From a checkpoint of a small contrastive image-text model.
Model: encoder arch efficientnet, encoder norm batchnorm, encoder activation hardswish, encoder depths [2, 2, 2, 2], text encoder width 256, text encoder layers 10.
Training: soap at rate 0.00089, 5100 steps, batches of 128.
Data: trained on made-up waving flags, 97500 training examples, 6.7 epochs.
Rows from block 3 of the text encoder, named by matrix and row number. Rows with one number belong to one neuron. Each number is 500 + 25 x the weight over its row's rms, rounded and kept within 0 to 999. All counts start at 0. Numbers have three digits each. After the name is the row's rms in percent of the matrix's.
# fc1: MLP up (text_encoder.blocks.3.mlp.fc1.weight, 512x256), inputs 0-127
# fc2: MLP down (text_encoder.blocks.3.mlp.fc2.weight, 256x512, transposed), outputs 0-127
fc1.426 090:525496477485447489470535512495501505506505486503471454496490504547524499456495510529532501492517497481482494454469481565501493483467495488554501498516519502501522531527524471511456484498509526533529527488499502493481467501469519444435475498480454455471483501540502478462523478455544495497479511529545504490482438481505466466483491460498429479523551521460493489488513483468500511544509
fc2.426 091:488531473521517513479494528528489497506506488512494521520524536530525512446498486490457542430498509470477490501563535535472501485519494521523426511518476476484489493512524474488508452469507479522469508533500490507517484509510460493529472506522487447510531485461510540511501481492482475490533480455504507535485515486527486527502536495520507505507487549502513453506543513478520497488489
fc1.427 093:504488510521525514548483479501516513503494540513532481504493528487523498510497534526522466509520506485480483463481523518463520515511498486485494490506496496482465481490488490493512472531498489476479506550469506511482437507533502475520486512480529506490497464501424476514478475512494502528506530504532450484429470469499515506445486514500517527508454477500503537517546469491466443484484
fc2.427 094:492484483497496499477500526479462492522473467533503512513474489490507480469474489515488482539520492437505533469535483513505463483483542508550519507451475505484556500498487549511468452474486529518501533486528470481496494486514499520483529481523508512507518531490534504538504520460499507548490460500482508473474491519528519469512482436503501468520548532483480483522489503465520494498553
fc1.428 104:516544482495536543448473500541542525523520490526506506518526503533543475475497518503505521501522539482517499480478444493480521491511466474507506497504502482489506482480464499509494473502497488475537466505497496466477499479469503504438492521534514503520527509445515556483505506528496489479482508452515492509523509516494464535463475549474483481497518520504511507462451503533501519470470
fc2.428 106:490508522522474440499518493512480486494520498540536513474510433496509529502457508503502521527517528501496502493488475506523460498494543501506475526471485507480533437480489539477504530560533478475475478491504510503520548525525504454560527532542482541478462520492474472501501465488467497500531500541504501482514462485493518458435464508530487525510519471532527485527492550504514476483550
fc1.429 105:517507522504485563526460523518491511483546548489499504538481497482479492495519458492534468517529518504460453513488479498505545453519487474474531558419512504527496476489550520505552472503515487477507496499502477523522502507479457469484502528498494497515503482527492498528515506480506508520494486493513561497491518493545515456501524511502462467544494481534479494412492520488472503479560
fc2.429 100:467490496491536501559452514427523499509480540452496502475493511489514444512496477520498516528472471495530473510514490467506489497526530507545480502518504503537472465531523502511524529533495487492522507545507472480506555501549539480513493531498552511514449558479461461513473459521508505502486515446517466511547549503491523514496456514473499495501504490507506479516487522495484468497463
fc1.430 092:521520521530502478438504542514491521491497524498468536454493509463474538481496514494523529535537509503502500486533471469497512478495465500493513502467500509495525502494541474486480476530553489509514489423487464497495520520517478480516486485494484510495473485530542486519517499514543514503508507511522463482492466472526495505521471460503504533505530492539449525463477509480526444541545
fc2.430 097:471522475541512490510475467513521489514513463477562513492495462555536485484522527508508482476488508538502484534457518492494477447514512500536475498456498497494500520449514501504535502524484496484533496479499475476494531462508531517493546532498459490514538473510468502477506465520498513512450497502486530521473538518438519487499558552523509500490471479490514445524467508470532524448492
fc1.431 092:473510496475525484424483508474509509504499548507535484515480469503483466514525514502523490512562498522506521488514521467452549488477474498519557475489511485466511501497497518521523488496484522509565517535525483472487493515521479499481505474502512495472537518465552460504512485484473524494515532466505482476492481491493538513510536512458547494496485511553530533497467493520539517528491
fc2.431 090:524471514498535521499496520516516477501515476537472487491568527466516503502507468485495485490491485501556469531468555523470492499460464518507520500471529491481484515515535495507456501481523504482508494528476555506464492481462561514474509470483478504519529526497563557493467503492514454483497493518552538488473460484541532503493521484472465537505511468490509536477531511497536486446470
fc1.432 111:508536519508517477500508485479508484521517502431533502486518516496525495499491503511516523526480493542515549501512471471513467489512446514522462523469554514492486507512495520443516515485528491444509520519516487503525520491525460462525473473477486500474503486510544520495539481496530486475480522509516510524549528452492500528472468500514529517488511503480504470512524561519500487476489
fc2.432 110:487560512494502476479532489516476507485459516479482501453482519498483523499492506522514520496506529473506469523489548492491456491500479431467509456494492438521498493485489491496505529497502542514533522485447452496526490487428481563502548469516520529489497507513488543494504520492435523514510518485496536510499472534514484494430492508508484492453512495484503497527533503473497498505508
fc1.433 101:496479490474572488519479500516527517510493503541506481500558518523460486475504479470498469538495502492495487492501496556488509525525530524509492563486511504533520492448502454511456511514485543514536542539491481534500490529494430509556510547493507519480504464533443517476509454509493524532500467499519504529484503510477501490509531496460504478489479520520504549513510491456471491459480
fc2.433 104:491486471494479440489494524494500494488526523481550501488485441485512513524480500546472478488522468511455529459516481519488467540502510505494481448503494485475516518524517553528515533524530468529553475544487467496487481483498489475488482481540480547521532470519486512486504525508489484497516497523492462488497505530515500524520443462503495502545479481454487504506512515480500523466486
fc1.434 099:490427550544449502502513499490449469468497497472523532491478513492498524475471522487484554547531486514491503451494484482520461479493496521461506503481481502484520503513481471501474486479502538543476503491516495525523513514501456484487477502534522472509503486419482503513519501497471485530494514490513541546471499507521545485503490477488528528500478490501499522490482521519501473482493
fc2.434 102:507511480456540498505522487488483562508551490507501468485486463475525525485489480535529499492502500483499484492488531530504533505550504503478518538473518481498489501500503449466492491474528522504503528511555510455478603524477524509504468514487485471479484510508494483508526516500535472504511524490517457485516518519454475454522491463487523493500490500482471514506521468448497522537475
fc1.435 090:530460470513482529519506506497445471504513500478513542495482537540524509499436522533480488509528527516515555495492524473497529433506510540479509579532446533443524498503504486502504548492531532523515530528482460569511549497511468489527525516489518486495545508513483514498510513491507504518534524488511474549501510501539499499488519510549488525546504490496523508473494494517500489492506
fc2.435 096:512508508472510492528475493471451508448524481512509467497460503526502494549526505498511525544522453541494471512523495478478514473451512494479527459479492508520487548508481504469494506459541495510477524477507495445494484456518526516474468490524514515492497461523473503462552487528534557493480481517487521490504482530471525478514496531509468528469495515500474508470508514488497461525479
fc1.436 104:472482520495529485436531492468501499507514508521477521491514521491458515536543497483511498478552506514509540489506491524495499531503502477477494443515524485489472522500528502546520475482498472522535490491572539507522487491483500486486500512496492498516467497485512545504526514503521484509496504516482476501450516510521503522498531493506501524499468485492499506504467559482491514476496
fc2.436 113:520480496539484484489534466498495492515499544504469459518532508513499465483512490480486486465537492473494524480520540524545524459492566491459489468487514477519468512524495530546476501478511481483518515482540503508571483527465545514490496485444478511521496506476526509502498480475524530522514483516502463537503561530491490556486552474522453505547459484506534515499500512485507514472504